{"num_classes": 256, "moe": "expert_choice", "positions": "conv", "beta1": 0.95, "batch_size": 384}
Rows from block 7 of a small image classifier, named by matrix and row number. Rows with one number within an expert belong to one neuron, the router's apart. Each number is 128 + 24 x the weight over its row's rms, rounded and kept within 0 to 255. All counts start at 0.
Before each expert's rows are labels from the 100 images, of 14848, where the router gives the expert most weight on average: "responds to" is what is common among them. Only what is clearly more common there than usual is listed. The data: histories of elementary cellular automata, time running down.
# router: router (model.blocks.7.mlp.router.weight, 16x192, trained with AdamW), inputs 0-63
# up: expert up (model.blocks.7.mlp.up, 16x48x192), inputs 0-63
# down: expert down (model.blocks.7.mlp.down, 16x192x48, transposed), outputs 0-63

# expert 2
responds to: 000 turns on; 100 turns on; 011 turns on; rule: rule 89
router.2 [ 86 140 127 137 122 122 122 109 125 117 180 126 140 167 152 129 151 156 173 125 115 124 109 105 139  97 167 123  75 147 117 147 148  86 141 177 106  93 141 111 146  86 117 161 137  87 174 131 154  93 162 126  95 122 138  88 155  97 135 122  91 106 118 109]
up.0 [153 134 123 168 105 157 145 164 118 111  92 132 147 106  99 131 113 102 141 158 117  91 120 129 102 161 121 126 134 122  89  98 140 131 111  99 169 125 118  78 159 162 135 134 132 131  80  87 130  99  91  99 117 160 152 142 110  96 109 176 156 155 179 117]
down.0 [135 107 105  76  83 149 175 164 100 125  98 148 151 154 144 164 103 119 137 111 145 159 132  88 132 134 116 137 148 170 132 137 139 122 116 142 118 112  92 146 135 178 150 127 160 126 144 115 124 114 144 111 156 170 120 163 135 113 134 110 117  93 172 113]
up.1 [138 141 130 127 127 163 148  94 162 115  97 148 153 123 137 113  94 116 147 126 140 106 128 134 165 140 143 122 165  98 135 109 129  88 157 149 168 141 101 123 121 176 151 123 143 173 135 137  97 113  69 171 170 145 133 101 116  97 138 129 143 134 117 123]
down.1 [111 128 104 157 115 139 120 152  88 116 116 171 101 146 132 124 143 123 100 131 107 105 125 134 142 120 175 152  92 157 125 137 129 145 128 108 123 143  88 104  93 135 109 117 101 118 154 136 132 144 152 113 128 115 120 139 132 126 117 126 166 142  96 145]
up.2 [110 154 130 148 111 101 125 128 142 140 191 151 105 139 105 141 113 107 159 137 129 131 140 123 126 137 140 111 141 138 169 163 147 143 129 184 107 126  82 105 163 151 122  91 100 115  88 120 172 115 110  88 124 125 142 145 118 140 152 115 128 114 130  94]
down.2 [104 106 126  99 123 143 135  86 132 140 161 154 100 138 130 115 138 136 143 112  86 117 124 163 164 119 154 133  84 165  86 106 134  92 135  84 119 118 152 142 135 114 150  93 155 137 120 158 126 123 143 119 106 187 102 113 148 148 124 131 136 104  70 134]
up.3 [102 141 104 103  80  95 174 160 118 146 105 135 132 121 129 113 140 158 113 104 116 123 139 130 130 141 113 149 127 127 102 163  96 126 176 114 162 121 154 103 136  99 152 131 100 125 122  95 139  97  94 130 121 173 117 146 144 122 128 107 135 114 125 189]
down.3 [173 151 131 112  83 111 171 113 142 122 107 130 137 122 139 175 148 149  95 130 117 160 135 127 131 124  90 137  98 133 149 141 112 158 131 100 141 148 152 138 115 111  88 107 108 156 169 151 162  98 163 136 129  95 157  98 133  98 100 138 129 109 150 128]
up.4 [121 161 129 138 167 160 138 114 121 146 129 133 132 148 132 152 121 127 139 101 124  97 130 137 133 145 106 145 121 144 133 176 180  97 106 139 151 165 100 140  95 178 117 121 107 112 123 149 121 154 118 154 100 162 132 115 124 111 158 112 154 115 112 149]
down.4 [180 106 120  96 128 120 136 142 131 123 186 164 155 127 129 128 101 117 119 121 113 125 135 124 163 115 153 151  72 115 115 108 137 117 110  86 162 146 131 113 180 146 172 115 158 150 110 134 121 115 126 127  45 121 108 100 143 133 155 153 142 140 115 150]

# expert 11
responds to: 001 turns on; 100 turns on; rule: rule 22
router.11 [ 99 135 150 105 118 107 104 142  98 118 146 107 108 169 154 148 123  99 127  99 147 166  83 126  92 116 104 112 110 170 122 145 163 124 118 126 127 162 132 120 105 141 144 130 143  83 150 156 110 127 113  95  83 144 144 102 147 116 124 111 132 104 122 152]
up.0 [153 116 194 149 148 140 136 117 120 117 137 179 138 118  85 125 109 134 158 148 111 163 116 119 120 157 118 100  81  93 151 129 106 102 156 115 133 135 166 113 140 102 119 129  86 133 137 113 106 131  98 174 105 126 119 142 151 118 116 108 150 149 150 103]
down.0 [111 148 117 161 123 159 155 158 168 131 153 113 116  90 123 131 146  83 146 116 103 135 121 123 153 117 118 122 130 126 123 125 127  66 150 154 145  72 101 127  88 104 118 126 121 108 134  93 120 131 119 131 110 147 168 163  98 135 134 149 121  80 133 153]
up.1 [128  98 191  99  92 152 113 135 152 158  99 139 125  83 119  71  93 131 125 117 129  81 110 102 115 137 150 142 124 151 122 145 100 151 135 152 184 122 179 143 123 130 151 180  79 157 125 109 126 112 124 119 148 122 131 129  98 151 138 112 112 134 107 120]
down.1 [171 135 107 116 124 101 172 173 120 107 136 163  98 115 132 109 123 128 112 105 121 121 113  99 133 135 107 109 139 151 141  95 139 107 143 173 117  96 121 162 169 114 132 128 112 113 124  95 121 125 168  91 133 146 146 139 160 159 109 117 121  88 111 122]
up.2 [111 140 132 120 164 135  88 120 136 106 107  99 131 108  82 139 148 124 132 133 133 133 162 107 123  87 160  81 111  97  95 123 168 115 175 125 140 128 167 168 131 170 129 135 128 106  89 123 168 128 172 114 107 112 105 165 145 147 140 163 123 198 124 142]
down.2 [133 125 155  97 125 145 123 130 164 129 123 148 142 139 156 156 158 130 119 127 113  90 141 152 107  95 124 136 121  69 101 122  81 126 116  92 105 164 129  92 147 126 140 136 161 177 172 140 138 115 121 119  97 125 115 127  69 114  86 112 120 118 125 115]
up.3 [ 84 129 114 103  97 129 101 121 156 111 118 143 133  65 135 135 136 135 104 155 118 123 142 138 159 117 147 123  96 157 183 138 139 125 109 160 127 106 145 133 116 130 117 118  77 152 127 114 145 165 101 137 134 141  93 153 148 116 133 165 160 156  91 132]
down.3 [137 140  98 121  89 174 114 130 114  85 147 163 126 137 112 175 122 119 132  87 162 144 128 126 109 120 147  94 145 121 132 131 114 150 162 140 114 162 137 108 124 115 137 126 113 108 132 137 104 158 141  64 132 142 139 124 121  98 102 106 132 143 133 137]
up.4 [143 141 150 101 134 145 153 172 138 147 135 102 133 185 101  67 107 141 144 116 115 106 138 115 118  90 146 164 108  95 159 176 115 104 144 143 145 109 156 136 160 105 124 121 178 117 203  82 123 109 107 123 124 141 212 114 136 116 135 132 129 108 141 129]
down.4 [183 140 118 130  99 110 157 128 151 121 162 109 134 155 127 118 121 122 147 110 146 164 137 157 117 160 131 137 110 136 145 160 102 116 103  99 156 122 146 166 135 125 106 121 108 109 192 136 124 110 124 130 153 152 108 115 157 123 111 104 126 137 135 124]

# expert 5
responds to: 010 turns on
router.5 [ 87 138 145  80 160 109 148 153 115 148 167 150  89 117 114 169 156  90 111 112 148 108 137 146 157  91  90 110 157 159 142  93 166 128 147 100 137  98 153 142 138 136 136 145 105 128 144 168  98  95  99 120 133 118 103 124 126 103 148 136 150 123 126 114]
up.0 [167 133  78  84 134 144 154 149 141 147 156 143 165  88  73 128 180 147 120 127 179 132 126 144 115 102 114 160 113 156 131 159 156 106 125  86 109 114 109 108 147 116 113  92 135 110 109 124 138 114 112 155 149 129  87 121 134 193 118 120 142 117 135  95]
down.0 [126 150 126 120 102 157  91  77 138 122 101 147 147  94 147 138 100 145 130 124 105 171 132 124 105  83  74 115 118 141 143  97 101 112 151 139 105 110 102 153 145 119 160  85 124 126 137 155 111 136 126 125 114 216 124 171 127 124 128 155 116 129 113 111]
up.1 [104 112 153 122  93 162 146 100 132 176 133 125 137  99 116 123 114 119  96 128 102 129 144  76 135 107 147 160 133 134 129 128 131 158 102 114  85 152 114 105 175  96 131 138 111 158 149  59 140 153 141 115 109 124 112 122 107 123 117 137  85 134  86 135]
down.1 [115 101 152 113 129 130 100 141 113 114 116 151 147  79 105 169 133 119 135 168 128 107 143 148 113 160  96 162 130 113 139 147 111 162 144 127 108 112 126 146 146 174 163 123 127  98 159 148 116 168 166 156 155 164 154 153 108 132 158 148 104  95 117 145]
up.2 [134  58 174 129 104 122 112 162  69 115 183  89  93 129 152 152 120 122 104 124 143 146 189 134 127 116 123 140  69 146 209 109 128 161 116 128 123 148 139 117 125 124 136 119 106 145 111  87 131 122  93  83 148 107 101 158 109 176 169 110 117 131 152 104]
down.2 [ 98 159 159 132 174 160 139  93 138 103  60 152 145 116 100 144 111 138  89 143 184 154 132 162 116 109 135 140 119 131 154 121 118 124 142  88 142 119 157 142  90 111 163 137 162 110 102 146 123 126 104 140 104 129 158 139 120 135 106 143 173 115 167 130]
up.3 [173 145 134 180 177 168 111 101 115  84 129 163 133 156 109 133 132 162 119  63 105 125 121 137 134 118 124 177 119 112 136 155 149 112 137 124 148 166 142  87  90 161  82 144 121  91 147 144 139 102 156 161 112 137 131 151 149 137 133 106 143 136 118  99]
down.3 [140 126 125 143 120 103 129 148 148 105 138 114 158 124 106 128 123  90 195 170 132 111 136 136  90 117 133 123 133  81 108  81 172  70 123 145 113 127  76 130 170 128 142 160 193 141 113 139 131 178 144 124 121 133  73 151 130 140 152 110 139 115 170 154]
up.4 [132 120 109 124 116 114 127 105 141 133 155  92 119 109 143 122 177 164 152 134 124 124 104  89 128 130 155 104 148 115  81 131 148 135 117 144 115 171 171 135 137 105 128 100 164 137 110 142 143  81 119 158 125 158  74  89 116 123 141 101  80 128 152  97]
down.4 [131 123  87  89 158 122 118 131 172 118 111 161  93 154 107  94 150  85 131 104 118 136 121 138 138 126 126 153 139 112 108 138 114 105 131  99 130 141 131 164 113 126 116 163  80 133  99 142 150 124 121 167 115 135 134 102 151  76 120 147 151 109 116 162]

# expert 14
responds to: 010 turns on; large cells; 000 turns on; 110 turns on
router.14 [125 129  99 102 120 131 150 136 121 119  95 102 155 122 113 126 103  82 144 160  99 169 140 112 158 155 135 142 104  86 143 143 136 134 111 130 159 143 147 136 130 137 132 119 152 158 103 127 119 145 171 144 139 183 130 145 129 134  87 174  91 125 112 123]
up.0 [134  75 124 140 118 128 153 132 152 104 111  99 131 137 155 138 123 102 185 165 134 128 160 121  99  89 107 164 154 137 171 134 121 145 129 175 141 146 156 131 144 123  99 127 101 144 113  78 156 121 161 133 171 161 152 125 158 116 129 138  80 120 159 109]
down.0 [108 163 165 139 150 110 182 135 104 125 153 151 151 112 134 132 122 159 103 101 119 159 127 155 125 128 112 122 130 102 143  98 109 132 166 112 108  69 138 146 123  66 161 148 115  63 111 187 104 134 123 110 195 117 135 106 128 177 114 144 175 117 162 125]
up.1 [205 147 121 100 158 137 141 110 137 119 116 131 105 154 145 149 148 141 110  60 133  70 146 115 123  93 125 130  94 110 126 127 122 142 126 109 143 135 118 171 106 107 160  93 146 141 161  74 137 119 122 103 178 127 125 166 168 147 110 124 106  76 101 134]
down.1 [125 137 161 126 126 113 105 159 154 100 153 146 161 150 118 175 107 144 144  86 118 160 110 101  95 128  80 164 174 124 100 101 114 139 125  97 131 117 133 164 107  99 102  91 131 147 148 172 131 114 129 136 185  74 122 125 147 159 106 112  87  89 153 136]
up.2 [127  95 152 149  80 124 121 163 117 152 127 121 104 189 145 137 120 131 135 121 158 151  89 115  72 127 119 139 141 135  79 131 151 149 115 145 174 127  96 128 134 107 124 134 163 123 112 172 144 118 167 124 173 119 161  73  83 134 114 117 142 109 166 137]
down.2 [134 102 124 116 128 124 166 131  93 127 139  84 166 160 143 121 114  78 102 129 159 109 169 103 117  88 162 143 110 125 134 139  94 146 136 157 155 100 127 145 134 171  94 128  87 172 107 126 128 116 113 151 113 114 132 185 135 125 117 119 181 132  89 123]
up.3 [127 146 157 110 149 142 110 134 125 134 123 120 152 150 133 106  95 113 129 142 141 122 142 119 131  79 122 118 191 121 152  98 110 134 131 139 136 147 108 109 111 143 136 140 154 155 119 129 172 148 127 135 120 139 159 101 106 138 152 114 184 186 125 134]
down.3 [104  99  87 142 166 124 131 173 157 136 124  98 137 111 132 162 169  98 126 140 145 114 142  98 137 152 157 109 183 139 131 114 151 127  75 143 138 143 127 143 126 146 130 170  93 143 156 114 109 137 107  75 165 164 119 100 127 165  99 136  92 128 141 105]
up.4 [114 113 120 141  97 122 164 102 130 166 112 115 146  88  83 156 146 114 117  87 118 122 160 162 129 139  82 109 129 141 115 153 119 102 117 132 124  99 124 174 106 176 129 102 164  93 138 116 148 154 150 141 106 111 116 108 102 110 135 105 129 163 137  96]
down.4 [108 114 104 102 153  83 126 138  72 160  99 148 138 130 154 108 125 153  96  94 101 103 127 118  94 139 177 136 114 137 102 150 138 104 153 136 135 147 141  89 122  86  99 127 139 132 118 171 104  90 146 136 113 124 117 126 116 147 138 159 153 163 125 117]